A small self-supervised image encoder, trained from scratch.
Training: soap at rate 0.002, batches of 256.
Data: 50862 training examples, 53.9 epochs.
Rows from block 2 of a small self-supervised image encoder, named by matrix and row number. Each number is 128 + 32 x the weight over its row's rms, rounded and kept within 0 to 255. All counts start at 0. Numbers have three digits each. After the name is the row's rms in percent of the matrix's.
Before each channel's rows are labels from the 100 images, of 14848, where the channel reaches its highest value: "top examples" is what is common among them. Only what is clearly more common there than usual is listed. The data: cartoon faces. In brackets: how many of the 100.
# pw: pointwise conv (model.blocks.2.pw.weight, 256x256x1x1, standardized in use), inputs 172-255

top examples: surprised (48); glasses (39); green face (33)
pw.153 082:142145128128097128128108148128128126128057128155128073128128155187111128128167232128128128000128128172128151084081128128128128123128128116126128128148128128106100079128105147193071131040116128164179135111110135128128128051052128128128120128128128076135

top examples: yellow hair (48); a mohawk (34)
pw.237 075:128214160128187128148128068128128128080079153128160161128128170105128239128128128071135061088088123114128161128128128128084130083183128103128128148179128128078128117108148128152128199110158128127128128111164128114128251172068128128128073128128128128135

top examples: surprised (43); green face (35)
pw.106 113:128128100178213055128129158128129108128080089128128128050123042169137131098128128128128176128128142170128172128098074093139128181128097104091045083128128128120145128128128128030119183128128128145128128128107128128142016143128131128161140128117125128128

top examples: green face (33)
pw.238 108:150128063065128095128128128128128133128119128128150115201128100128128128128169128128128128128127163090128087150120171128128128080128168128179111207128146128052117128044125128065186128125203197214148116164128147194128128140128188178072063133121128128112

top examples: surprised (33)
pw.55 113:128128117128128128128075133186128145092111128162128154128128140100128128128095148128020128128128128128253128128159115125077128199086087108156086136206016124028146090128087128000118178153060128128146128128128128159179128119122114111091118128128128071141

top examples: purple hair (27)
pw.231 063:128121128142105128136128108128128107128182070113128128128128128128149128132128194128128196047205172128128173128128128059099177128070128128128128023128128128128128128118182128056128095128128221128128128198111160146128128084089128128125128128128159060181

top examples: orange face (32)
pw.80 112:087128134128128063152128128128136058128097152128128055057101196128128128101098103100247128052128134128205128197157128108146128128115128151076188102084111128128128128128128128128132128128107103128140128083126128128128148128110143044118128204128128128122

top examples: green face (100)
pw.90 115:158128128128153074128128188128128128128095098106132086128128128128214128198198128128141094187128178128132181128128128128128128157128111128193128069128128149187200128178128128128128128140128160124128128057128118128164128099107193128148055088128143128135

top examples: yellow hair (25)
pw.111 083:128129112128128081085135128092129111128036084128128128061155158128128211128128128128173130128128107149128136189085128128128099128128116128128128128128108128128128128120128149000128128128218128128128136113123202207128128130128171122128092128128128128084

top examples: orange face (45)
pw.239 102:128128142138140128099128128139156146135128160128128146112141128128169128128128124186128128118128128152128080128113050180128128128144120128116128128188174128128128076128128205115128128128097128124125107132117086073096069128128224000128133128128119108114

top examples: yellow hair (33)
pw.66 121:125128128128145128128128129192128077126107037149130173064128090163081124128117130128050128128065142128152128074095128155132112128128128128158128077051128144128222128150173182095128128185128140131104128128128078123128119128128163128137191071128067128133

top examples: orange face (32)
pw.203 095:213128104128101128128128128128128152128128128107074128128128091118125128128107181128102129128085128128120146128098128128078128128062128110128128128128115097207128128128096102128128128128128128128216046128128128167128128170057128128128181165092128128128

top examples: green face (37); red hair (29)
pw.11 092:128131086128128104155069061124114087128135140128178128141112128128161128098128059090128054128082128128128080128061109128119048128066128128128128128098128128129128128067178135051128093128087154123204128128111100128134128128128119158128128128213050128044

top examples: surprised (33)
pw.73 090:143128128128143097128128058128128128078179128128128077128201116128128117090128255128092128138128128128124187089128176128097128129132123128128128128128128128104183102054128128067138128070128174128128128128102128128135128128128064128070128128162161128127

top examples: orange face (47)
pw.77 109:128128128164187128130100152128128128128128089128105128128128047128128198128179055034128195152243139116137151165128128143128180128131128103128074128128128128096090145128128120058128128126128166128149128101128138128121128128085120128128188128080128128128

top examples: pink face (42)
pw.177 127:155206213084128064128128078128091075114106128070128128184128177128128184128235128128128103128153086128155059128128128128186128144096168128117175128128160108123128183128128110128128128128128140075102128207128095093149128128077123118128128128113128128128

top examples: pink face (34)
pw.162 102:128128049128167128128128171128151128153129183128128074112128154075165169054128128182128166147112128128127139095128128162128165128128132128085128128054128128061128067080125096128128128107128128066128125079128134128128128075116113128128128149128207153079

top examples: teal face (69)
pw.23 091:098128128117128128139100115125125092128128172127097128128188137128190128160128125128181147128193128174128128059091128082128128181042118129128075128128128040128128087098128128085155128128128160128128128118103128128170078130048128128084128128128128199088

top examples: purple hair (56)
pw.21 094:128128128128076128128128092074128128115128074128146209128128178128200128128128128042128128171128128128087210128128126144123128128128128141158128086128128128128128128191128117033128128138131128128069092161158028128128074128066216198128204089154128167128

top examples: red hair (34)
pw.220 101:128158128128128128143142147137058229155128128128159128143128128143128229128128128098184125128128128105128180077128177128128128094128169107127179118152011114085128128128128222128233169128128099163186052070128097128128128129128183128163201128150128128128

top examples: grey face (49)
pw.132 095:128128128182164083089201127042147121128128174128113128128128128128136126074138129160128190128128128063192102158173128180159066128128128172128128080128128128191128128128166128128128121144128128128176128128128128128128128128128244145128128101139128128162

top examples: pink face (37)
pw.86 112:128076180183060087201128128120128128083128157086144154128128128128128128128128127074159138083155119073128128128137137095148128177080128090084128161144125213188204104103128101128128128174128128107128212129128128091128127128128067102128172146128156056128

top examples: grey face (43); pointed hat (28)
pw.71 121:128128128128093158128128128149150128128128155128128118128098128128086149054116128128128128150108183160045183128073198128185128177128134128128106174106128102102128101124108128195145038170128189068128084128086128140128128255155128172128136128128092128159

top examples: purple hair (29)
pw.250 098:128128128147145144062111125138128128140128128153081184167041128172169149182163128112129128128055106172183128179128111115132128126117187128128088128128215128128128128128128128128109062128100116174128128128116074128143128128093128128142128090128128128095

top examples: purple hair (45)
pw.146 110:093128168116121128178120128000161128169128128128128128162128128128128188114128173128110209128128128128161223128128143183128145128189128109128081128128128088087154128128128122093099115102109105128128222128128128164125152196199192128093128128128147128128

top examples: grey face (38); blue hair (29); crown (25)
pw.195 102:128128088128128107061107128128124127191128128128091126128072070128128178098128128128128128072128098128172093128045128128128128022128128160128128074128069128128128128128128128040025128173151128183161128128141122128160195128079061131128105128079128070128

top examples: green face (64); bald (27)
pw.149 096:128128128128128122128203217128165128128128107128128128056108012128128128128096063071119172163128128128128232111164117085128128117128128128128128128128128128128128128090112128053128128099040109128159128094128128128096128128128128096138119121128128128128

top examples: a mohawk (34); blue hair (28)
pw.216 090:128163128128146140128128096128113128128108076128151128101097128148124128128128128193128128128161180209132128128166128075111128011128128150128128128084128128147128216135164128128128167252128128128117128126128128128138063128128140128094062128022111108104

top examples: orange face (80)
pw.204 103:147128130237148128050128128128118128084077123128128128161128054128128128128128128128128128128166128170146128128177049128185128128165128151113160168128128128087138128079128136062128128128120106153128128128101128128166128128176228109128127128128084120040

top examples: grey face (48); a mohawk (26)
pw.40 111:128101128147128109128128128157122128150216128025128128089165128141094082090172197155128128128128128128149128128128128128128128128112128096128128091128093128128114128128128128061128128128128128128128128128116065120128048128065083135206105180128197128128

top examples: surprised (40); purple face (33)
pw.108 115:101106023180128128128128066012151093128167119128128210128121132147128074128140133128128208121147128149204139123128097105056128164152119128097128106128129128128128128071128162128225119199128178115128128128128128080128119118200128091128128085141128128129

top examples: green face (94)
pw.245 103:150141143122128136128128198128128128128128128080128068109128129200178128128151084118113128122128122151128171128081128128128128128104113087111128089128189105128145182061118128086119128128196128128134128101092128082139206111111128128126128070128146201067

top examples: pink face (38); crown (26)
pw.130 110:128128117173107072180057128128128083128128154152128062131183128128079108156128128108166128128128163128192053176128128104062128140128128128190047128128090128136119128128128128092131120117128074128128128159132091128186128029098128115182145035128214128107

top examples: a mohawk (39); grey face (35)
pw.208 081:128116128105128128169128128177144128128128128070141169117122128197128128052128128124128175128128128174128121128128147089199090128145195128163249083151076137134128152123138128151201135128128128128124128128128128159128127128202128128128208128104128128135

top examples: yellow hair (31)
pw.104 102:128128128084128128050057128128231128128128197128128128128112241128122128128128128128128152128128109128128128164128128128128128128085075128131128128128128072096128128128128128127128119122217128128016128128207128129139230128082152074241150128128062128128

top examples: pink face (40)
pw.187 108:128128071128142128128078085038128104160188128128098128113103128101102096156130128132082128128128113254128082062128128128149128128013098128128128128049085182140070128149128076128128042128128157094128128128105128128128174072128093115049140145128128128128

top examples: yellow hair (60); grey face (39); a mohawk (29)
pw.137 103:128128070115128128113175128101128128128128178128128205058128128128128128200128138128128128128128172153053090143128128116112128076203128138128128128097082128119163132128128096128196108149104128110128128128181012128128128128150076128128116128155129128128

top examples: a mohawk (36); blue hair (33)
pw.41 106:128150072177179124128128104128156145128187145128128104128128128128159128114128076098086128151128128188128128172120080119168101128128128177139121191114138063128128078154146092030135112128177128128128173146111128090124102192128139155172107128082053128128

top examples: yellow hair (32); a mohawk (30)
pw.160 087:130128219184128128197163128128128200128128144128132255128128121128128128138128149128128137128135070128061128166147137162128128128143128128128128101128128128128128137128128128128128155073179128078099167128128128163128128055138195128128128128236128128128

top examples: orange face (37); orange hair (26)
pw.43 063:128131116128128128128128215128091128128052128128128128128128089179128113128128128128155154074198126172128128183066128079128160128181045128125128128108137128128128128128185060128128128209128110128030144128128128107128128128140193128165128254128118128077

top examples: surprised (32)
pw.124 094:128158144130098097128139128097128117133124143128085128128128122189128128128101106128167161128128058201128096110128093079095177077102177128166128128128128178128102128117111067092123053128109128128159128120131128113159084128095128128128128072128128140128

top examples: blue face (33)
pw.226 087:142161128141037118128128001128128139155087128119096106099168151120144218128128128147121113094158128128106128128149128044128128144155179128085102089128128112128188128128237128046128128119128146129128058128134174128128128128128102126128128128065128128131

top examples: yellow hair (50); a mohawk (34)
pw.173 076:128128182128128128049128128150128072155128128128128212128107128128094128128159170128128146079140136128128128164128128128128128065196116128038128128128116128140128128124122128128138128066128143128128255128128134166128193145084120117128092128110128128107

top examples: red hair (47); a mohawk (36)
pw.198 092:128111061089128181152100128074128172128178148128128082128113128128128128067128128116128183128128128128128171076128140180157092128119136135215128123128115128128173128214128128058183128128100113128164159128124128128128095128128128136128148123128207100107

top examples: teal face (33)
pw.219 089:221128219092128128128132109128144128128134152133116105128128069128090128128128092125128128128128128194128227128185128128135102128128212128128074153092190128128128128128128078076158074128128128128128128128128155113087113100128128188218128098128170213128

top examples: orange face (62)
pw.131 092:094128124128128176167128171128172122128128128118128128128145147128128128141076178095115189128217179128128106135102128167110167128118128128054128109142128099166128158128094097128076092130128091128137128027152242143191163184113128088128115128107128128128

top examples: grey face (36); purple hair (27); a mohawk (25)
pw.171 097:071128099128128128128139153104128093128096128128056121128154128164049189083128071101128109092139128128128128128098114116139128177128151076128068127096128128150128128128119237128128128081128128128053128128122128128151128128116125128100128085128128128128

top examples: a mohawk (46); yellow hair (38); orange hair (30)
pw.221 091:128182099084128128128088128118128133128150128128162128128161099128128134083092101128128128128160166128072117128128128128128128201089128128153058128143070223128128128128118128065128124215123056128145217128128128070156128128128128083128128128119128128128

top examples: pink face (49)
pw.218 117:128128128128128128079128054083072128134128077114128128064128128128138128128205192128128128128128128156203204128114128243167121151121131128151018128128128095147109171128173141071128083094083121121128245140187128128139128128128086101128128113117128087128

top examples: surprised (35)
pw.57 083:128128090128215128119138111128147157128084128167177128046128128128146128128128128128128128128128128140167213128122150053128128128143128128128069157085128128127128141128128094039154136128128154128181152128128069128142128128128245128128156128128128203128

top examples: red hair (35)
pw.240 102:127142128140128222128097148060194159137073128128095128137128128136128128128210128213125166128128128108128128116128128128200128128128128128181178171128080140050128128167128128128128098089171103128114128175194128056128062128128128128128128128240128097128

top examples: grey face (34)
pw.252 085:077128128128128110136128105128066128097131128128127071128128158094061223128200160020036113166128151167132104140138173128168128128128140128128128125128128112128097128128128128128146128165116128128113128128128128188128128056128103110074162128090127128128